{
  "dataset": "simulated fluorescence microscopy of cells",
  "horizontal_flip": true,
  "tokenizer": "word",
  "vocab_size": 42,
  "encoder_activation": "elu",
  "text_encoder_norm": "layernorm",
  "text_encoder_mlp_ratio": 4,
  "text_encoder_fused_qkv": false,
  "init": "xavier_uniform",
  "optimizer": "adamw",
  "lr": 0.003,
  "magnitude_pruning": 0.7,
  "batch_size": 256
}
Rows from block 4 of the text encoder of a small contrastive image-text model, named by matrix and row number. Rows with one number belong to one neuron. Each number is 128 + 24 x the weight over its row's rms, rounded and kept within 0 to 255. All counts start at 0. Numbers have three digits each. After the name is the row's rms in percent of the matrix's.
After each neuron's rows are labels from the 100 texts, of 14848, where the neuron reaches its highest value: "fires on" is the input token at the peak. Only what is clearly more common there than usual is listed. The data: simulated fluorescence microscopy of cells. In brackets: how many of the 100.
# fc1: MLP up (text_encoder.blocks.4.mlp.fc1.weight, 512x128), inputs 0-127
# fc2: MLP down (text_encoder.blocks.4.mlp.fc2.weight, 128x512, transposed), outputs 0-127

fc1.504 158:128128172128128161164128128178128128128141128128128128173128128152128128128128128128128128128128128128128078128128128128073096108128128128128149128199128128128128128080128162157128128128096158161128180128086128086128128128157174128135128128184128128064128095089185128128128128128128128128093082128128167128128128128128128128092069128128128144170128075078079128128128109149149128128089
fc2.504 182:104128118128128141155149165128171171128128108110107098128128076085152128128096150156144128128128087128090128159128171128128165128111110128100128128128128128128107150187156171128166128155095128107160156128150161128128128142128024128113075117109128128128128128128128087105128128128128177145095157098128128128111092128160128128128128154117102113093128148128169128105104158128128143128170
fires on: "membrane" (66); "rim" (34)

fc1.44 042:128064128128128128128128128184128128192128128128128128128128181128128128128128128059128128128128128128128128128128128128128128128128128128128128128128128128128128128196128128063128128128128128064061128128128128128128128128179054128128128128128128128128128128128128128128128128195224128128128128068128128128128128128128128128197128128128128196128128128128175128128128128128128128128128
fc2.44 059:128086072128128128128128180128080069128128128128075082128128080128128128128128128128128128128128128171128128091128128040082128089080128128128176128128128128128128128128128128128128128128128128128128049128128128128186128128177128128128128128163128128128128128057173128128128128094128128128128128128128128128128128128128128128128128108128171084128128128091128128128076173128128078128128
fires on: "cells" (90); "yellow" (10)

fc1.6 044:192128067128128128128128128128128176128128128128068128128128128202128128128128128128128128128072128128187128128128128128051128128128128128128128128128067128071128175128128128128128082128128128128128128128128128128128128128128074128128083128128128128128128169172128128128128083128128128204128128128128128128128128128128128128128128072128128076128128128128128128128059188128128128128128
fc2.6 049:128128128128128075128128128128128128128128128168128128128128128128198128128128128128128128073128178128128128082128128128128128128128170078076198181062087128128128128128128168128128128128128128128128128128128128081128128128084128078177128128128188128180176191128128128128128191128128128128128128128128128128128128128128128128081128128128128128128178128128128128190128128128128128128128
fires on: "green" (28)

fc1.264 070:180128128128128128187128128128128128069183078128128128128095128128072128062128089128128128128128128128128128064128128128128128128081128128184128128128128128128128128078089128128128128078128097128128093128128128128174128090128128128155128128128104128128128128128171128128128178128128081128128164164128128128128128128128128128128128128128128128128128096128050184128128128128079083167128
fc2.264 068:193128128128128128128065128128128128128128128167128128128128167128128128128128178128128128128092128128128156128186128128128128156128089128128128128128128128128128128128128128128176162106128128128128128087128128168128128128128128092128128183128128128169084128094128084090128128128192128128086128180128128128128128128219128128168128070128128128128087128080128128128166182128128128175128
fires on: "magenta" (69); "cyan" (31)

fc1.203 054:128128128128128128192128128128128128128040128128128128128128128128128063191128128128128128069077128128180128128128128128080174084128128128128128174128128128128079128128084128128128128128077128128128128128128084128071128079128189128128083128083128128128128089128128128128128128128186084128128128128128128128169128128128128128128128128128128072079128128128128128128128128128128128128128
fc2.203 045:128128128091128128128128128128128128064128128128205128128128128128128080128128128128128128094128128128128128128128128211128128163128128128128128066073128128087128128128128128128128128128128128128128182128092128128128128128128128128128128187128128069128128128184077128174128040128128088128128128175128128128167128166128128128128128128128128179128128186128128076128128128128128128128128
fires on: "bright" (100)

fc1.78 035:128128128128200128128128128128128067128128128128185128183128128128128128058128128181128128128128128128128128128128128128070128083128128190128128128128128128050075201128128128128128077128128128128128128128128189128128128128128181128128128128128128128128128086128128128128128128128128128128128183128128128211128128128128128128128128128190128128128075128128128128128128128128128128128128
fc2.78 046:128128128128128128128128128128128128128128128128184128128128128128128128128128128128060128128075128074128065128128128128049128128128128128128128128084128183128128128064176063128175128128128178173128128128128128186128173163128128128128128128128128128128128128128128128128128128128075128128128081174128175128090128128128128128128128128065128128128128128065080128128128128128128128128128
fires on: "membrane" (81)

fc1.304 053:128128128128128128128128128128128128128036093128212128178128128128128128128128187128128128128128128128128128128128128128128206128128128160128128128128128128128128128085128128128128128128128128128128128128128128128128128065215128128069128128128095128128088181166128128071128128128166128128128187128128128128128128128128091128128164128128128063128100128174128128128128128128084128128128
fc2.304 061:079097128128128128194128128089069128128145128128128128128128128128149128069128128085128128128128128089128181128077128128128128164128128128095128128128128128128128128128073128112128168128128128128128128128173186128128128128128128128128128128128071128087128128128079128128128128068128128128128128164078192128128128128128128128128128128128128128075128128053128090165190166128128128128128
fires on: "bright" (100)

fc1.398 088:128128090173128128128156096128128128128128128128128128128171128128128128128128179087128093128128128128180128128087128128064128077169152128128128128128128128128128128157172128081165128128128175108128128128128128128128128128128128128164128153128128128094128128128128087128128163163173128128128128128128128167128128128056128089128128079166166178128128128159128183128128128128082194093085
fc2.398 082:128128128084128083086128162171128128128090128128128083128128160128128128128094128128128128082149128164128128128128175128128128128128159128098128128128128095128128153128085128161128128128128128161128078128068128128216128128173128128128128128128128128128128128128128099128157128089128128128070161173128128098128128128128148089128070162128128083128175128128202128128128128128128128168167
fires on: "green" (44); "stain" (35)

fc1.381 128:172128095128128128143128128128079081096128110128077128128128158128128119062090128128128128128128172128128128099128128128128128098128128128128128128098128065084128128128128154180128096128128128128101128181128128112128128089128132128139128128154128152128128128128174128090128159211128128159128187128187128143128162128128072128075128128099128128128128128128128152128162128170081128128128
fc2.381 124:099128128128151128059076093128176128128101128128128162083128099128154128085128128128178128128080128084128128128128128077195128128081128128149096128080076180128128106128128128128128128128128128149128128128128128128128071155128128097128128128128171148128128173128152165128128128163128128168128128152128094128128114096199128128128128128074147128128113128150110128128128167128128128128128
fires on: "magenta" (100)

fc1.34 125:128128128173128128128128128128128128128168160128108128128152128114071128128128087128080128128128128128128089108155128087128128128161128204128128128128128128073128097161128128079128128172128128128074128184128128161128128093161079128128128128168075128128128057128128128128072128128150128128128100128128128128128128107070128128091100102157128151128128116128128165095104128128128172100151
fc2.34 117:097128157128128173075080128128128128128128159128128128128128096128164128186180055128128157128161128128128128128128128128128128128128128128153093128128128128128173096128087128128064128101128153128146128128128128083128128128128185175128128128128128128128128128128084128159093069153128094094167088128128128128128174157128128128101090128128128128128128128128128102128201128128128069128128
fires on: "," (61); "membrane" (21)

fc1.97 061:128128128128128180078128128128128128128128128172128128128182128128128128128128128128128128128074128128128128163128072128128128128083128128128128128174077070128164128128076128097175128128128128089087128128128096128128128128128128099128128128128128128128128128128128128128128179128128192187128128087128128128166128128128128128068128128164177128211128046128128128128128128128128128128128
fc2.97 049:062128128128128128128128128128177128128167128128128128077128048128128128128128128128128095128128128128069128128079128128182128128128128128128128128128128174128128128128128128083128128128128128128128128128128076072128128128128128082128128128128079128128154128128051159128128128089128128128186128128039128128128128128128128185128128128128128128128128128128128060128173128128086128128128
fires on: "cells" (53); "<end>" (47)

fc1.209 045:188128128173128062128128128128128128128128128128128182128128176128068128192128128128128128176128128175193082080128128174078083128128128128128128128128128128128128128086128128128081128171128203128172128128128128128128128128128128128169128128128128128089128128128128128128174128128128128128128128128128128128128128128064128128128128128128128128128128128080128128128073181128128128128128
fc2.209 047:174128128174128128128128128128128128074128128074128165128128128184128128128128128128128182128128128128128085128128128175128128128128128181076128128128080128128128128128128157128128128128128128128128128075128128128128184128128185128128128128128186128128128128128128128128128128078128128128128128186128177071078128071128128128128128128128128076128128186178083128182128128128128128128128
fires on: "green" (10)

fc1.340 082:128128089128128128128128128128128128128079128128128167128128128092042174128128128093075128128109128128128128128087160128128128128128154090128128128128128128128128128150105128128128128128152128128128128155128128128072128080128128128128128128128128128128100092128128128128071128128183128128128154072128128169178128097046128128128128128128128188175103077128160128128128128128086176080128
fc2.340 063:154128183128082128128128095128128128171128128128179057082128128170173128161128166128128128128128092128128128182128128157128154128128128128128128128128128128158170128128128080128128182128128187112180128128128128128175128128176076128128128081128097128128185128128128128128128128128128128128169128128128128128128128193128128128128164128128128128128128128162128087128128083128087128128168
fires on: "<end>" (35); "yellow" (33); "bright" (15)

fc1.2 065:128097128128128128128166171128092128206170128128128128128128128090128128128128084128128128128128194128128128128128128128128128128128128128128128128128080093128128128128167128072128128128168166128128128128128128128128128128128089128128189077177128128081128128128128128128128201227128128128128169128128128128128172128128075128128128128160128128128128128168128128128128128128091128071128
fc2.2 072:128128128128128128069128128128156077174128165086128090091128064128128128128128128172180083128128128128128128128141128128128192128161128128128128190128150128128097128128128128128175128083128128163198128105095128128128128164128128128128128128128128128128092128128155128168128128128128128128128184128128128128161201128128085128128128089128128181128128128128128128128091128128128069128128
fires on: "magenta" (70); "cells" (22)

fc1.241 069:186128128128128128128128161128128128166128128165128081095128128191078105081128128128128128128128128128128084128128128128128128095128128128128128164128128066128128128128193128128128128128128128085128128128128128128128128128128066128128128092128128128128177128128160128073128180205088128128128128128128128160128153077128068128128128152128128128075099128128128128128089128128062128128128
fc2.241 059:082128128098128128058128128128128128128128165128128077128128128128195128128128128193128128128128128128128128128128128128181173128128128128085128178128128128082128128128128128128128128128128128159128128128092128128101128162128128128167128128192128128128128128128169128173128076128128104128091128128128128067178128080173078128128128128186128128128128128128128128095128069128128077128128
fires on: "<end>" (50); "magenta" (30); "cells" (20)

fc1.382 042:067066128128075128128128128192128128128180128073172128128128187128071128128128128128095128128128128128128048128128128128128128128128128128128128128128128128083128086128128128128184088128128128128184128172128128128128128128128128128128128128128128128055082128079190128128128128128128128128128071128128128128128059128128128128128128128128128128128128128128128128128128128175128128128128
fc2.382 056:187128089128128128128128128128166128128128128128128162128128064079128128128093164128128128128083128128088128128128128128078102083128128177128128128128082128128128078128173128128128128128128128128128128128128174094128128180128128128083128128128128128128128128128128081128128128128128195128128067128128128128191128083170070128128128128166128169171128128128180128128128128128128128128175
fires on: "membrane" (87); "magenta" (13)

fc1.414 067:128160128173128128128128128128128128128079128128128128128230128095128128128161128128128196090128202128128128049128128128128128083128128128128128085171128128128064128128128128128128128128069128128128128166128128128161128128178128128128102128128091128072128128128128128128128128128128128128171128168128128128128128128128128128076101128128128128128128128094128128085128183128089128128128
fc2.414 058:076128128128183128128078128128175085128128103069128128128128082085128128128128128128128128128128128128070128128128128128128088157128128155128128128128128196128128052128128128128128128128128128128128128128128128078128128128128128128128128191128128128128128128128128128128128128128128128128128168204128078128128226128062128128128128128128128128128128128128128128128173128128128064128128
fires on: "cells" (32)

fc1.475 069:128128128128128157128128128181128128128128128128128128095185128128128128128128128128076128094128162128128128128128158128128128128172177188128128128128128128128128128128128128128128096128073128092128128128168089128128165128128059128128128098128078128128128128128128165105128128128076128128179128128068128215128170128128128128074128128128161128128128073128156128128128128182128128170094
fc2.475 061:128128128128128128128128128064128128128128128128184128078128128128128166185128128128128128128190104155128128128128128128128128128128128170184128128128128128128128128128128128128128183128128128128128079128128128128128128193128202128128055128128221128128128128069128128128128128128128128105128128128128128128128128128079128202128128165128128128128128128128128080128178128128176128128128
fires on: "cells" (48); "ring" (25)

fc1.272 095:166086128175128128128128128128128128128160097128128128177128155087065158079100128128128128128128139091128156128128128128128128128128196180202128128169128128105128128081128128128153128166128128145128092128168084128128128073170096128128128128085128128118128128128128128088128160178128173128100128128113128128128128128128128128128128092128128128155128079128128128128095128173093081128128
fc2.272 091:072128146092128128128128128080128128099083128085128172117128092105128128154128128128128150100128128095128128154055128128128128128128128128177085128128176128128128144128128182128128179128128128128128150128181128128097128164070128128128099128128128128186128128081128128168128128128128128128128128128074128103105128128165128128128128128099128084128100160128128078128178128128167071128128
fires on: "," (55)

fc1.388 058:128128128128073128128128164128171128128128084128128128128128128128128128128128128128128128086128128128128184091128064128128128077128128128128128128185128128175084128128128128128128128128044128128128128128193128128128128128172128128128128128128128128128050128128128128082128128128128128172156128128128128202128128128128128128128200128128058128128078128128128128128128128186128128128128
fc2.388 063:128180128096128128128092173128096181128128128128181128128089128128128128128128128128128086163164128162128128174128128128194093128087082128128128128128177174094128128089128128185128128128128166156128128128185128128128128128069128128128128128084128128128128128128128168128086128128128128128128128178095128128128128165128166177128128128128067128128128128128128128128128128128128074128167
fires on: "cells" (56); "three" (44)

fc1.422 051:128128171182128128128128128083128128128171128128128128128061128128128128077128128128128128065128128181128128128128170128128128065128182162170128128128128176128072128128128128170128092128128128128128183128128128083088083128128128128128128128163128128128128067128128128128128164128128128128128128128128128128128128128082128128128128086128128128063173128128128174128128086175128128128128
fc2.422 052:186184128128128128128128128128170128128027128128128128128128128128128128128128128128128128128058128128128069128128128165128100128128128128128128128128128128161173128128128128054128128128128071128128086128056128128128128128182128128128128128128128128128128128128128128128128128128128128054128081128128128128128128128070179128128128128128084128128128128170128086128128128128128191128128
fires on: "," (100)